python train.py --dataset="strings of digits, spoken by a formant synthesiser in many voices" --targets=["first digit"] --embedding_dim=128 --kernel_size=5 --optimizer="soap" --beta2=0.99 --lr=0.004 --shampoo_beta=0.99 --adamw_lr_other_params=0.00098 --final_lr_fraction=0
Rows from block 3, named by matrix and row number. Rows with one number belong to one channel. Each number is 200 + 30 x the weight over its row's rms, rounded and kept within 0 to 999. All counts start at 0. After the name is the row's rms in percent of the matrix's.
# convs0: expand pointwise conv (model.blocks.3.convs.0.weight, 960x240x1), inputs 200-239
# convs2: project pointwise conv (model.blocks.3.convs.2.weight, 240x960x1, transposed), outputs 200-239
convs0.112,090,197,159,212,213,209,192,211,191,185,183,200,226,188,210,194,206,218,248,207,172,181,223,204,185,222,216,157,115,168,196,187,191,204,208,187,221,200,181,189,224
convs0.113,096,197,170,256,161,156,241,194,207,214,187,204,225,171,214,183,186,163,170,240,193,162,227,204,251,238,199,160,216,173,190,201,176,197,173,160,155,138,199,208,171
convs0.114,093,211,232,178,220,171,176,199,254,195,185,195,151,162,198,212,220,207,246,193,151,186,223,274,236,197,262,210,188,218,205,203,231,165,189,170,178,183,222,187,219
convs0.115,141,137,222,229,215,238,216,189,159,192,224,176,209,197,203,220,187,222,128,201,191,177,162,211,258,209,170,239,211,156,252,233,181,199,202,234,213,252,231,269,175
convs0.116,085,220,182,203,217,218,233,182,224,220,164,203,240,172,248,208,156,230,181,143,213,173,136,170,215,185,211,224,214,199,163,268,177,169,258,185,161,233,183,177,200
convs0.117,112,199,227,221,171,173,193,185,169,222,223,206,200,216,252,196,225,167,246,226,211,118,205,243,259,153,178,209,172,258,237,150,210,212,230,251,158,278,208,193,214
convs0.118,066,243,178,221,176,157,272,185,189,215,222,201,216,169,210,213,205,182,191,234,177,222,152,229,262,219,283,174,188,215,276,222,251,238,213,193,234,167,259,178,209
convs0.119,074,192,262,193,257,195,185,253,142,129,196,213,208,215,189,239,212,231,252,205,208,164,177,222,221,186,216,130,247,163,172,266,170,175,193,179,204,189,219,204,194
convs0.120,106,204,214,193,209,202,215,154,198,182,196,189,200,203,209,200,231,193,219,146,177,167,234,217,152,242,196,190,239,188,162,195,189,180,215,225,178,221,233,208,184
convs0.121,083,230,256,198,188,152,215,213,195,195,235,192,182,232,169,191,187,205,200,171,213,164,236,178,205,208,129,124,222,233,185,215,191,216,227,245,176,147,165,205,184
convs0.122,066,238,220,185,200,208,146,202,193,221,233,161,199,189,159,196,191,161,219,159,228,165,224,181,223,223,201,221,215,169,254,152,178,238,187,209,180,223,183,210,228
convs0.123,112,162,261,180,207,242,150,219,145,193,192,208,190,188,239,198,182,169,177,169,190,133,166,255,187,134,210,236,177,223,231,232,233,125,238,179,164,207,171,227,232
convs0.124,109,195,218,194,197,144,253,155,216,199,163,256,204,253,218,238,196,243,213,173,220,183,205,191,193,242,303,177,186,237,178,192,261,208,249,204,199,253,209,219,160
convs0.125,124,236,220,213,144,187,199,188,133,211,162,166,229,220,204,199,219,140,248,158,214,198,232,192,183,208,186,254,224,170,227,219,191,162,220,188,212,177,249,158,177
convs0.126,109,246,185,208,226,258,196,216,216,252,228,200,192,204,185,178,188,224,210,226,201,206,203,189,206,225,196,208,242,239,168,279,202,192,273,217,218,216,254,158,183
convs0.127,153,163,218,181,184,195,201,150,224,139,174,235,211,219,188,235,176,170,213,151,155,219,185,243,228,165,216,223,243,209,174,168,135,207,202,177,177,162,213,184,234
convs0.128,121,185,151,193,187,206,222,215,234,213,209,236,196,164,196,218,171,178,207,242,152,181,205,225,235,201,226,240,223,171,301,155,220,201,230,177,213,197,196,223,269
convs0.129,073,215,206,225,104,194,196,158,208,183,178,203,179,227,215,213,180,236,234,235,231,247,237,166,211,178,202,200,205,244,198,257,228,246,209,181,214,256,181,226,169
convs0.130,088,157,219,202,225,250,174,183,189,208,208,206,216,198,244,239,211,197,199,227,230,191,209,117,206,170,240,220,187,209,188,189,168,168,196,258,166,188,222,229,186
convs0.131,073,197,219,221,150,196,227,170,218,209,197,203,275,247,206,265,243,202,177,208,183,166,252,156,224,218,162,225,217,160,208,213,212,241,170,264,228,231,144,219,157
convs0.132,071,188,242,147,166,240,241,270,229,229,229,203,209,255,184,188,253,144,202,231,177,168,224,178,215,261,205,196,234,175,224,174,239,223,217,171,168,172,195,193,251
convs0.133,128,283,243,202,218,204,177,254,233,190,149,181,239,250,212,244,189,229,167,249,199,218,199,246,221,197,197,227,221,213,245,244,198,183,194,201,230,175,145,189,195
convs0.134,100,238,254,204,174,261,196,172,198,188,206,208,201,137,167,171,156,218,181,170,275,164,195,234,180,211,223,175,210,202,177,216,221,225,233,235,251,133,232,201,243
convs0.135,084,208,248,239,223,189,230,235,227,209,197,227,210,166,213,244,211,198,191,153,201,204,246,203,195,230,228,226,210,175,196,231,219,209,182,189,188,216,181,207,205
convs0.136,070,231,223,187,190,180,190,182,230,208,206,161,234,248,260,151,158,185,213,195,259,204,206,235,193,210,207,207,142,206,193,176,165,199,239,235,159,195,230,203,142
convs0.137,075,235,230,166,184,221,191,225,209,199,188,179,213,146,214,213,182,253,219,212,251,208,154,211,227,203,198,204,199,172,206,195,174,169,203,163,242,245,207,224,166
convs0.138,087,177,175,168,203,206,259,189,191,164,232,212,213,176,208,187,168,215,210,166,191,183,209,224,205,236,161,174,193,208,198,209,182,188,220,137,181,228,203,191,211
convs0.139,129,230,236,237,166,162,181,178,217,202,178,211,262,189,202,163,156,161,211,179,153,182,199,229,172,193,211,222,230,198,257,228,228,136,171,202,170,220,179,151,234
convs0.140,137,143,177,209,225,198,180,169,239,158,187,170,170,206,246,243,202,254,184,164,182,152,199,199,201,189,195,233,190,260,195,188,188,241,223,215,221,192,163,163,264
convs0.141,092,159,198,186,194,230,258,216,173,258,250,145,238,161,221,112,192,245,199,235,203,183,227,226,210,188,234,188,174,225,212,158,263,227,212,224,177,198,195,218,210
convs0.142,100,174,181,203,195,183,162,193,170,217,212,234,248,183,219,178,187,186,184,207,209,182,196,236,174,195,136,197,167,226,182,237,197,253,185,219,186,219,113,202,248
convs0.143,093,220,208,229,206,204,191,158,151,136,246,187,158,236,171,164,187,142,163,163,236,231,209,145,244,171,221,151,217,262,240,140,169,242,204,226,199,210,219,224,207
convs0.144,091,248,195,210,148,218,170,211,247,185,216,206,251,197,235,209,190,191,207,229,234,176,151,252,115,197,145,215,262,185,131,186,178,228,272,198,229,211,179,171,149
convs0.145,076,211,140,231,170,249,215,209,163,176,239,196,228,242,196,143,158,198,163,189,194,222,149,199,192,196,236,211,166,210,159,181,225,188,204,178,190,213,173,196,261
convs0.146,115,205,165,160,171,170,236,162,164,215,185,256,233,168,217,198,249,169,146,201,181,187,185,195,254,193,194,169,193,182,192,206,222,189,130,247,192,144,253,188,204
convs0.147,096,186,186,184,167,193,235,229,282,152,218,236,226,221,186,217,169,187,190,191,211,204,266,152,182,192,174,162,211,211,184,184,107,167,202,192,123,209,171,184,174
convs0.148,096,226,184,203,170,208,214,235,200,215,216,205,222,229,182,235,214,206,207,233,201,202,209,138,223,159,185,176,252,213,202,210,208,221,241,181,197,141,227,212,176
convs0.149,088,169,205,209,190,174,176,161,219,177,207,196,194,237,246,211,204,201,214,167,229,223,199,165,197,202,196,166,200,189,171,150,224,185,186,209,195,168,195,189,219
convs0.150,092,213,196,188,236,215,260,199,204,233,200,234,198,220,207,215,170,200,142,178,188,248,190,145,142,195,189,207,213,204,251,185,240,155,265,196,195,204,177,225,195
convs0.151,091,194,275,165,234,214,137,226,220,230,174,205,212,205,174,219,198,186,222,254,193,163,159,208,204,177,192,241,211,176,215,204,209,248,216,183,180,174,141,211,171
convs0.152,091,210,253,205,212,187,174,219,243,203,204,197,138,175,190,226,197,199,181,215,216,220,164,237,183,275,163,180,133,179,189,185,183,227,148,229,193,272,106,185,174
convs0.153,100,225,248,222,220,189,185,185,188,218,236,253,194,278,220,230,174,195,209,180,230,171,185,228,182,166,185,191,226,152,210,239,184,154,166,219,218,235,163,264,215
convs0.154,107,184,198,186,197,200,241,208,207,248,171,190,153,182,214,211,226,181,212,207,144,226,172,175,232,202,151,216,212,206,182,208,159,189,152,212,184,155,194,164,226
convs0.155,111,223,148,224,205,164,189,182,201,238,237,207,184,265,164,184,206,125,242,200,207,252,223,140,148,189,211,190,133,237,204,219,171,197,207,260,247,206,195,189,241
convs0.156,115,226,261,161,275,217,162,220,190,219,237,208,214,221,241,176,209,205,189,139,232,236,126,166,217,209,183,220,180,184,223,233,207,217,240,197,201,218,200,227,209
convs0.157,099,204,228,185,247,220,214,236,266,160,241,190,228,152,175,209,231,216,193,153,210,227,122,203,191,205,218,194,152,244,192,197,190,173,210,191,135,200,174,151,188
convs0.158,122,252,225,192,175,195,205,191,214,215,238,132,231,140,208,223,191,158,218,188,148,182,169,198,185,159,185,242,230,262,237,194,185,229,205,254,179,207,192,247,207
convs0.159,077,198,248,233,189,229,225,217,216,195,186,196,244,160,238,215,218,233,210,221,275,217,185,194,209,189,184,236,207,193,226,198,191,205,249,228,234,226,177,220,200
convs0.160,118,180,201,253,184,239,137,202,174,209,235,183,221,214,243,226,175,178,256,175,255,180,212,190,192,273,244,237,168,188,188,214,164,177,191,208,158,219,204,220,158
convs0.161,115,258,213,194,259,178,215,177,116,167,198,246,192,173,224,208,254,183,245,246,171,199,214,234,173,204,177,182,256,205,226,205,211,199,151,220,170,199,185,199,266
convs0.162,107,204,198,231,165,221,194,252,210,169,184,207,193,189,196,190,178,244,182,132,183,227,158,178,177,233,204,221,193,220,210,188,189,185,193,166,160,233,150,190,182
convs0.163,103,204,180,226,162,156,179,222,203,155,161,231,218,229,170,207,169,269,201,198,242,170,226,192,212,211,143,156,221,209,186,187,185,214,206,261,219,237,217,194,184
convs0.164,086,208,232,234,176,206,171,194,160,200,216,177,151,211,199,176,193,167,220,167,231,198,188,215,216,213,214,189,184,169,214,191,152,194,261,149,159,196,187,256,225
convs0.165,111,171,191,155,173,208,205,168,202,203,176,208,209,214,173,194,155,185,268,175,202,208,265,218,188,197,231,137,187,223,232,198,226,230,134,267,175,132,219,219,181
convs0.166,097,185,179,239,200,242,233,186,203,142,179,245,244,242,216,226,267,200,208,189,180,236,219,187,180,147,221,229,248,220,181,204,200,251,204,148,213,226,171,172,219
convs0.167,144,194,240,164,258,219,186,221,210,220,157,216,186,202,228,221,216,229,204,151,132,178,257,223,181,201,163,170,174,179,198,217,243,217,146,201,165,204,192,220,201
convs0.168,082,270,172,191,227,177,257,244,146,178,238,252,182,186,207,218,179,151,199,174,247,207,219,251,192,208,245,227,201,184,205,222,151,189,188,122,207,174,195,179,166
convs0.169,120,255,205,235,216,205,157,185,177,220,200,245,193,175,216,229,239,248,201,191,194,182,191,171,191,244,211,168,226,217,155,206,254,169,172,194,213,207,166,239,239
convs0.170,124,156,253,157,207,170,169,184,195,243,219,171,217,208,218,212,195,165,191,235,171,203,159,203,207,198,236,169,185,192,213,235,188,172,202,187,258,174,196,193,198
convs0.171,117,167,233,241,202,209,186,162,227,151,196,156,137,237,189,191,228,177,189,169,207,219,182,202,207,171,220,195,207,250,212,197,253,202,234,196,170,184,185,204,211
convs0.172,098,238,174,207,168,194,224,223,211,224,146,176,136,209,202,212,200,222,203,258,265,194,202,185,238,177,191,198,188,213,166,204,214,209,238,172,204,235,225,219,172
convs0.173,095,202,199,186,173,217,181,210,200,199,201,209,221,257,204,187,192,216,187,121,190,212,215,229,193,213,203,186,182,238,159,215,199,235,193,187,192,191,239,220,237
convs0.174,135,215,181,220,248,133,233,183,200,228,162,159,222,263,197,150,193,231,180,190,184,204,181,139,240,192,127,201,220,208,229,195,168,213,150,175,151,201,149,206,153
convs0.175,082,190,200,170,219,215,192,172,206,138,220,233,197,199,176,188,190,176,239,197,236,218,149,188,173,195,251,203,173,194,208,236,177,178,186,204,276,172,236,163,198
convs0.176,111,226,200,208,200,217,173,215,169,199,212,232,219,212,261,172,233,182,170,206,225,188,163,165,198,199,195,132,229,212,218,185,243,235,246,141,257,154,159,215,217
convs0.177,114,190,206,205,183,193,134,246,186,211,173,169,174,243,162,179,174,264,129,157,193,188,194,213,231,158,181,149,226,237,219,178,220,209,225,234,222,221,218,176,199
convs0.178,105,191,204,210,213,108,214,204,283,218,192,218,169,190,168,195,227,197,176,190,194,165,192,221,233,192,238,237,186,155,156,184,236,243,192,242,168,223,194,178,186
convs0.179,071,213,264,218,147,173,221,242,213,208,188,196,181,181,250,156,228,266,184,220,211,222,202,213,199,190,213,221,238,231,211,186,183,183,241,166,198,234,200,238,139
convs0.180,125,226,253,237,163,228,234,232,242,233,217,224,158,204,222,230,206,187,191,188,236,185,173,168,270,201,230,162,199,195,174,187,205,212,146,217,189,188,215,175,204
convs0.181,076,257,211,167,198,162,205,183,218,200,215,216,199,185,264,227,168,191,167,203,155,199,195,236,186,93,204,210,201,190,222,202,192,167,193,236,218,182,190,119,204
convs0.182,082,195,217,230,270,205,217,182,226,218,193,191,177,203,179,242,212,222,181,162,188,204,166,245,188,242,228,260,213,198,190,228,199,231,187,207,193,149,224,207,212
convs0.183,117,234,202,183,199,260,185,220,225,197,189,203,169,149,195,170,175,229,160,184,135,238,207,200,179,202,215,248,203,146,204,171,193,194,179,167,171,143,220,180,175
convs0.184,099,182,173,284,208,216,258,213,179,188,201,222,134,147,239,193,180,272,179,172,211,179,186,191,180,176,161,208,231,244,214,224,210,187,169,219,150,170,127,204,248
convs0.185,129,217,200,151,210,200,201,189,251,208,200,209,208,216,167,189,166,227,236,207,177,201,171,226,253,188,217,197,187,203,211,167,176,195,184,272,211,184,210,273,238
convs0.186,105,174,216,213,194,268,200,199,191,188,183,190,220,203,231,225,212,206,186,215,229,197,198,187,203,161,203,237,225,241,151,181,231,184,227,192,211,275,199,194,253
convs0.187,085,201,221,174,189,196,219,234,203,208,201,231,212,214,207,217,224,148,187,212,229,203,214,211,187,230,194,251,206,168,178,198,184,155,169,200,235,215,179,166,249
convs0.188,109,256,235,211,170,149,215,163,212,243,183,240,216,231,219,188,244,221,201,207,217,234,177,234,206,175,219,244,157,231,277,189,248,214,163,232,206,201,212,146,161
convs0.189,109,199,194,197,189,179,203,208,157,189,230,194,266,238,170,182,195,203,220,225,174,220,155,210,224,192,177,179,188,202,192,288,208,245,207,196,192,200,247,216,175
convs0.190,111,188,191,224,259,178,191,203,240,227,203,164,211,210,198,190,199,195,159,199,169,235,172,180,162,240,177,199,188,148,137,211,145,218,190,210,244,179,244,171,178
convs0.191,112,161,149,228,212,200,181,204,156,234,180,225,210,182,224,141,151,171,217,140,206,190,224,166,222,190,184,206,182,137,237,156,221,173,221,158,188,191,203,203,185
convs2.112,088,209,120,192,213,178,231,159,190,195,208,261,243,160,199,188,158,224,185,243,227,220,191,192,199,166,174,213,241,164,151,234,156,210,162,243,218,222,189,169,158
convs2.113,099,180,208,159,207,194,231,198,206,190,226,149,190,231,219,219,210,178,147,211,180,237,171,209,202,183,228,137,214,193,163,259,239,203,230,237,151,221,188,204,186
convs2.114,099,197,224,206,250,239,216,115,194,201,226,241,187,228,203,193,233,256,193,190,229,189,181,216,202,231,174,239,228,180,208,148,228,186,182,248,170,213,138,190,155
convs2.115,129,239,167,230,196,243,203,212,258,244,147,205,172,203,230,195,203,180,230,192,236,189,230,253,192,227,155,193,193,164,242,258,181,203,205,201,189,216,201,296,203
convs2.116,076,219,196,207,213,192,189,176,187,230,305,134,243,132,210,226,188,192,196,246,167,163,256,202,185,191,152,234,215,190,208,240,212,160,213,233,204,203,213,190,197
convs2.117,114,199,232,205,148,213,170,174,183,195,208,180,228,190,223,203,154,235,192,177,199,175,191,216,219,238,216,197,217,202,183,251,209,183,191,218,212,173,180,204,179
convs2.118,071,173,175,234,208,212,201,222,197,199,186,218,195,180,242,160,202,248,213,213,153,213,262,242,231,161,201,203,255,215,154,264,202,206,204,234,163,214,227,190,183
convs2.119,074,190,226,194,229,164,183,222,201,204,207,163,230,146,238,241,208,157,186,164,217,190,206,175,167,208,190,182,218,214,185,221,169,177,220,223,269,160,206,200,164
convs2.120,101,162,174,226,171,166,172,224,184,223,132,191,236,155,176,150,198,177,197,214,238,223,184,202,195,198,179,218,172,205,204,192,199,186,178,191,195,231,213,159,195
convs2.121,080,253,258,163,188,176,224,259,211,202,171,182,177,222,181,101,168,197,202,168,203,190,243,208,240,189,174,190,179,247,180,160,197,195,166,212,263,166,196,236,191
convs2.122,104,233,196,219,168,186,248,196,222,266,233,227,185,200,209,171,218,203,224,235,218,179,197,202,249,232,196,222,193,171,221,222,217,190,214,228,237,197,199,167,189
convs2.123,109,222,245,227,232,209,182,218,168,193,211,164,167,233,221,173,178,192,248,210,193,262,209,238,201,215,170,231,149,231,212,294,239,229,251,194,190,204,227,328,211
convs2.124,111,214,181,213,206,193,170,216,199,203,225,194,244,220,194,254,159,169,203,255,200,223,220,172,233,181,165,249,264,200,214,210,227,218,198,244,229,183,217,221,201
convs2.125,131,205,111,194,198,224,212,204,213,181,223,205,210,157,208,201,125,197,203,237,213,188,237,199,185,193,209,285,205,191,210,181,223,179,191,175,198,213,220,215,217
convs2.126,118,207,203,217,239,172,183,188,174,225,188,215,196,251,142,213,204,211,204,210,263,207,165,248,190,189,192,227,198,181,233,147,140,162,254,220,214,183,198,154,210
convs2.127,142,197,228,197,210,221,158,152,165,235,239,193,235,228,247,177,188,159,156,215,188,231,156,188,238,161,145,187,212,204,186,246,231,211,212,204,219,170,167,188,206
convs2.128,119,207,286,231,235,223,183,246,193,182,213,160,228,181,185,192,162,195,192,211,227,250,134,167,214,214,210,237,168,233,207,207,175,156,204,193,245,134,229,218,163
convs2.129,070,217,213,187,231,166,230,164,176,194,188,212,203,157,169,231,173,222,179,271,181,210,256,235,191,188,225,176,207,208,170,242,198,183,216,163,176,214,221,152,174
convs2.130,090,193,150,178,226,203,178,239,199,165,206,195,222,204,242,225,235,237,180,173,185,249,246,164,190,221,198,221,139,209,201,190,266,205,165,175,179,219,212,167,165
convs2.131,055,263,167,245,237,174,141,164,166,202,230,202,234,222,178,228,197,200,208,243,180,199,160,243,246,158,177,214,225,204,183,201,231,209,226,209,210,187,167,245,169
convs2.132,071,191,250,193,233,202,187,181,211,259,224,209,199,189,205,148,231,203,209,273,164,200,189,219,186,170,254,158,225,168,198,199,203,202,151,224,190,189,204,173,194
convs2.133,129,231,175,224,199,196,205,163,201,165,251,213,194,231,202,276,199,237,205,223,182,247,172,173,175,227,213,180,237,168,243,190,292,216,210,200,211,185,174,233,189
convs2.134,107,191,219,126,217,194,211,198,189,156,231,142,267,143,153,186,213,247,176,219,226,215,152,187,227,249,210,154,245,194,208,224,231,197,174,192,213,222,191,194,159
convs2.135,086,249,210,196,174,183,163,235,179,156,242,221,169,203,155,212,200,202,204,236,188,202,184,159,159,211,210,205,219,165,181,218,192,180,238,197,184,220,269,224,256
convs2.136,068,170,156,188,220,258,158,210,228,171,187,226,189,240,193,219,189,196,201,196,177,210,282,231,237,195,220,200,252,239,203,187,202,222,232,219,177,237,196,244,160
convs2.137,066,185,226,181,206,226,189,182,151,169,206,154,191,199,197,224,246,231,223,192,187,174,185,211,156,227,256,173,204,191,178,237,174,200,234,181,169,209,270,189,221
convs2.138,059,157,193,183,195,216,167,190,215,238,247,175,198,158,215,202,229,175,236,237,192,175,176,201,221,249,193,214,207,175,255,227,176,217,190,261,153,147,209,228,144
convs2.139,141,202,246,169,225,218,194,243,258,240,207,222,236,213,180,177,239,263,265,177,145,214,199,224,133,213,200,206,179,166,194,211,228,223,192,194,139,200,202,205,195
convs2.140,114,156,213,191,185,175,182,152,213,188,204,196,186,226,209,194,165,201,198,172,191,196,234,157,186,170,215,205,226,156,185,188,182,253,251,186,193,216,199,248,188
convs2.141,089,230,149,236,221,178,228,178,176,241,216,198,212,220,216,136,135,175,271,202,178,183,187,180,136,181,199,206,226,222,188,223,185,196,209,243,186,216,169,221,244
convs2.142,098,215,246,219,258,244,224,158,194,133,217,242,228,256,225,151,216,240,189,236,205,234,198,202,184,181,191,215,227,207,202,184,209,209,144,273,204,256,169,174,199
convs2.143,086,258,214,201,213,152,183,208,188,236,261,170,220,170,187,194,232,202,186,253,160,202,215,224,210,198,181,223,179,115,178,199,166,187,216,150,189,164,233,202,228
convs2.144,095,196,165,199,166,146,190,205,205,198,199,228,204,169,146,178,228,245,172,180,231,209,139,157,161,168,242,219,170,143,173,196,162,214,165,183,188,200,178,220,199
convs2.145,067,146,249,212,182,199,217,182,193,201,203,191,167,224,223,159,241,198,211,211,210,243,151,202,207,154,147,174,199,202,241,162,196,147,210,175,153,235,204,152,196
convs2.146,114,126,180,143,239,165,183,261,220,232,175,154,223,204,138,198,164,219,181,178,211,190,217,178,176,216,172,188,135,210,172,195,228,182,156,146,151,222,170,227,180
convs2.147,087,205,180,212,221,254,196,198,207,156,151,195,237,227,184,225,176,166,172,246,203,235,227,209,154,158,174,210,163,181,154,198,186,139,221,180,213,189,181,194,254
convs2.148,092,229,257,176,215,250,199,173,193,166,240,188,150,204,222,207,170,196,226,185,208,199,244,126,254,118,194,195,187,208,215,235,235,181,195,190,202,154,145,171,162
convs2.149,075,186,161,228,188,233,187,199,224,225,204,184,183,219,152,191,215,191,182,238,203,219,160,200,223,210,156,273,174,190,208,152,155,176,202,165,192,219,183,166,148
convs2.150,092,182,232,198,165,195,183,215,134,210,235,226,207,200,207,171,157,180,124,205,197,190,219,174,244,164,240,217,161,228,237,214,231,167,176,152,183,193,193,192,214
convs2.151,083,160,244,311,206,178,194,172,187,158,188,187,216,200,185,177,137,204,185,197,202,228,141,199,186,188,237,184,165,168,192,208,191,185,152,210,258,246,243,261,233
convs2.152,108,158,177,225,198,250,242,249,171,190,220,197,236,202,197,207,198,218,213,200,231,158,272,220,182,188,224,185,237,200,207,155,185,159,176,152,218,208,173,212,168
convs2.153,091,176,175,219,241,232,147,202,198,205,181,232,216,174,217,182,206,147,203,256,177,184,219,139,226,236,195,205,215,142,141,212,209,225,213,172,185,196,230,223,211
convs2.154,103,222,226,198,195,163,164,259,241,196,119,164,197,243,219,179,184,191,221,189,144,191,202,173,291,218,199,188,173,210,183,206,215,182,239,189,187,170,263,198,147
convs2.155,112,195,256,210,186,253,158,219,153,196,222,201,188,240,192,235,174,209,186,209,233,194,213,170,235,198,230,194,231,138,224,200,216,203,217,193,199,147,236,237,212
convs2.156,128,258,186,216,181,183,201,219,236,233,194,190,200,187,207,213,196,221,168,199,222,208,224,220,199,220,235,171,160,223,221,166,157,206,228,221,176,169,214,230,206
convs2.157,107,148,195,203,211,165,214,197,220,207,224,221,158,250,183,203,189,236,160,172,177,181,244,181,214,170,239,175,226,170,194,204,235,216,212,170,229,226,202,196,151
convs2.158,131,171,214,216,182,212,187,161,233,173,199,170,181,244,178,203,220,195,193,167,200,236,201,207,146,192,175,175,174,213,209,167,188,168,172,169,226,169,174,212,147
convs2.159,055,214,143,195,167,192,170,198,194,204,250,155,205,194,199,177,199,194,213,246,209,199,229,234,210,169,209,188,172,246,176,204,183,186,208,294,212,195,192,220,196
convs2.160,096,235,255,199,214,160,166,173,202,219,194,219,201,199,213,158,252,243,178,196,159,208,286,193,238,245,222,189,196,191,250,187,176,159,221,188,190,206,175,195,187
convs2.161,133,204,193,208,202,218,180,198,206,150,176,239,214,193,243,232,228,207,233,205,212,209,199,151,190,240,191,209,214,188,158,194,199,205,281,183,209,238,190,213,174
convs2.162,116,167,197,194,214,228,244,239,156,180,193,177,252,180,196,185,232,182,214,182,260,163,197,232,224,197,179,182,153,183,188,185,186,170,190,189,199,172,166,201,212
convs2.163,103,194,209,194,202,205,218,212,155,136,231,195,242,203,184,203,186,162,207,203,247,167,194,197,216,162,223,197,193,195,167,148,170,179,245,150,171,186,242,246,232
convs2.164,090,221,208,153,141,173,169,222,201,206,230,222,200,195,192,200,178,159,171,194,186,145,231,244,214,215,240,205,204,199,202,154,253,225,190,237,230,219,176,249,179
convs2.165,096,170,194,158,218,195,145,241,194,187,199,175,221,220,181,239,210,153,258,212,175,202,200,214,201,185,229,165,170,148,159,161,225,213,178,223,196,221,198,265,214
convs2.166,105,196,198,216,199,180,179,207,197,204,225,202,185,211,159,243,177,234,199,175,219,149,270,189,203,143,230,208,176,183,220,152,194,202,209,176,169,202,217,219,208
convs2.167,142,178,197,169,246,203,261,150,183,201,201,195,170,217,183,259,250,261,179,174,193,167,229,213,260,220,206,140,238,176,207,198,188,204,257,203,197,197,199,114,214
convs2.168,075,193,218,183,184,167,223,203,215,251,189,191,177,186,209,228,263,186,207,185,213,182,177,160,252,228,207,193,243,168,177,180,175,203,173,210,194,184,171,196,189
convs2.169,109,168,244,188,208,181,180,209,174,169,248,280,231,217,250,251,198,224,160,224,217,159,215,208,189,258,191,246,221,202,225,222,144,178,149,232,224,151,241,182,183
convs2.170,121,194,200,225,137,180,200,195,170,237,169,209,213,126,223,229,173,174,131,229,206,217,208,241,188,227,163,221,217,166,179,179,178,197,173,228,221,174,156,217,170
convs2.171,112,160,238,188,173,212,251,152,229,182,141,209,224,169,217,177,203,166,205,289,193,189,194,201,210,191,153,212,198,184,221,155,252,168,165,213,215,209,192,192,184
convs2.172,096,242,276,224,221,138,224,211,200,191,172,173,219,188,246,200,259,231,206,191,227,207,231,182,204,190,204,244,180,215,195,221,241,144,204,215,171,196,240,178,241
convs2.173,106,212,191,252,209,178,197,192,181,215,197,201,187,179,201,200,172,178,156,194,183,193,159,144,180,215,210,174,181,198,236,191,180,205,222,202,201,235,225,225,199
convs2.174,147,228,243,193,191,216,167,249,164,178,209,195,237,165,162,177,208,187,261,239,193,192,163,210,255,209,188,183,174,189,180,149,217,205,216,165,226,218,206,176,200
convs2.175,095,210,226,189,207,237,193,201,244,207,217,204,207,164,157,166,179,200,190,188,216,199,187,204,214,214,225,196,168,209,196,239,236,220,220,156,201,171,214,163,169
convs2.176,138,146,226,223,209,220,220,197,236,175,241,197,204,158,220,198,195,172,238,257,188,194,243,185,179,261,187,249,249,180,148,154,194,187,168,186,240,197,243,209,189
convs2.177,141,194,217,210,230,194,193,171,206,156,176,198,195,203,210,191,248,219,187,197,213,198,246,252,218,203,183,169,208,177,261,138,214,201,166,160,204,211,199,164,150
convs2.178,098,212,223,236,207,193,196,187,187,215,262,243,193,166,197,161,190,185,189,238,219,166,253,206,189,253,172,209,152,211,144,186,199,188,231,229,215,202,207,220,270
convs2.179,059,229,146,146,181,216,217,187,165,191,228,167,239,162,136,202,206,215,159,167,250,191,209,217,214,216,240,200,256,193,229,221,195,208,188,194,171,239,163,174,149
convs2.180,131,240,179,207,197,243,193,225,215,146,200,232,186,189,116,190,163,194,231,295,203,196,193,183,180,215,184,266,133,179,210,181,245,216,193,211,224,177,221,216,232
convs2.181,065,146,186,223,173,218,269,176,219,164,246,228,198,201,185,203,187,228,195,133,191,187,162,216,170,249,198,220,196,197,242,169,139,183,196,203,249,215,170,228,145
convs2.182,076,197,178,226,231,200,169,182,190,199,208,215,200,174,207,224,221,213,206,223,184,177,200,152,243,216,202,291,179,192,229,216,213,201,201,135,206,203,207,240,174
convs2.183,125,187,190,186,161,215,208,218,164,222,146,217,222,256,220,250,215,201,160,275,230,241,166,204,180,214,167,154,225,201,213,202,239,174,159,209,186,224,171,200,215
convs2.184,080,203,211,235,235,201,244,225,132,206,197,226,219,221,194,226,228,190,238,182,282,222,172,147,196,210,185,170,196,212,183,171,210,191,246,187,238,160,158,205,207
convs2.185,134,218,205,202,213,161,184,159,198,183,164,161,216,163,267,134,204,251,251,184,178,213,251,248,147,215,229,215,259,243,172,210,183,200,229,215,217,186,214,204,212
convs2.186,105,216,236,206,191,251,221,128,179,205,161,176,199,141,207,168,178,187,163,204,215,229,210,205,200,234,203,194,195,227,179,196,123,200,262,173,218,176,227,143,199
convs2.187,086,169,205,175,242,202,213,198,200,220,168,211,206,238,224,161,248,234,221,178,272,172,196,189,243,267,189,192,182,184,215,184,152,188,209,171,180,218,206,167,267
convs2.188,099,183,227,219,209,169,227,178,170,286,138,190,232,225,207,253,157,198,192,184,208,199,135,176,181,202,168,182,235,253,219,234,195,209,208,119,191,191,163,193,218
convs2.189,114,215,179,172,233,174,189,216,185,175,135,240,213,180,218,218,210,205,188,147,220,159,194,186,188,197,186,242,227,192,233,186,229,246,216,208,241,220,169,242,174
convs2.190,115,191,213,225,223,186,160,154,184,208,151,237,184,206,192,198,180,154,212,210,184,264,157,235,216,195,232,216,196,184,202,168,191,167,264,213,170,197,186,136,193
convs2.191,118,244,180,222,202,197,230,166,235,198,194,169,208,239,207,226,235,215,208,183,257,190,136,221,262,195,181,240,180,193,223,223,239,210,227,194,245,197,227,192,277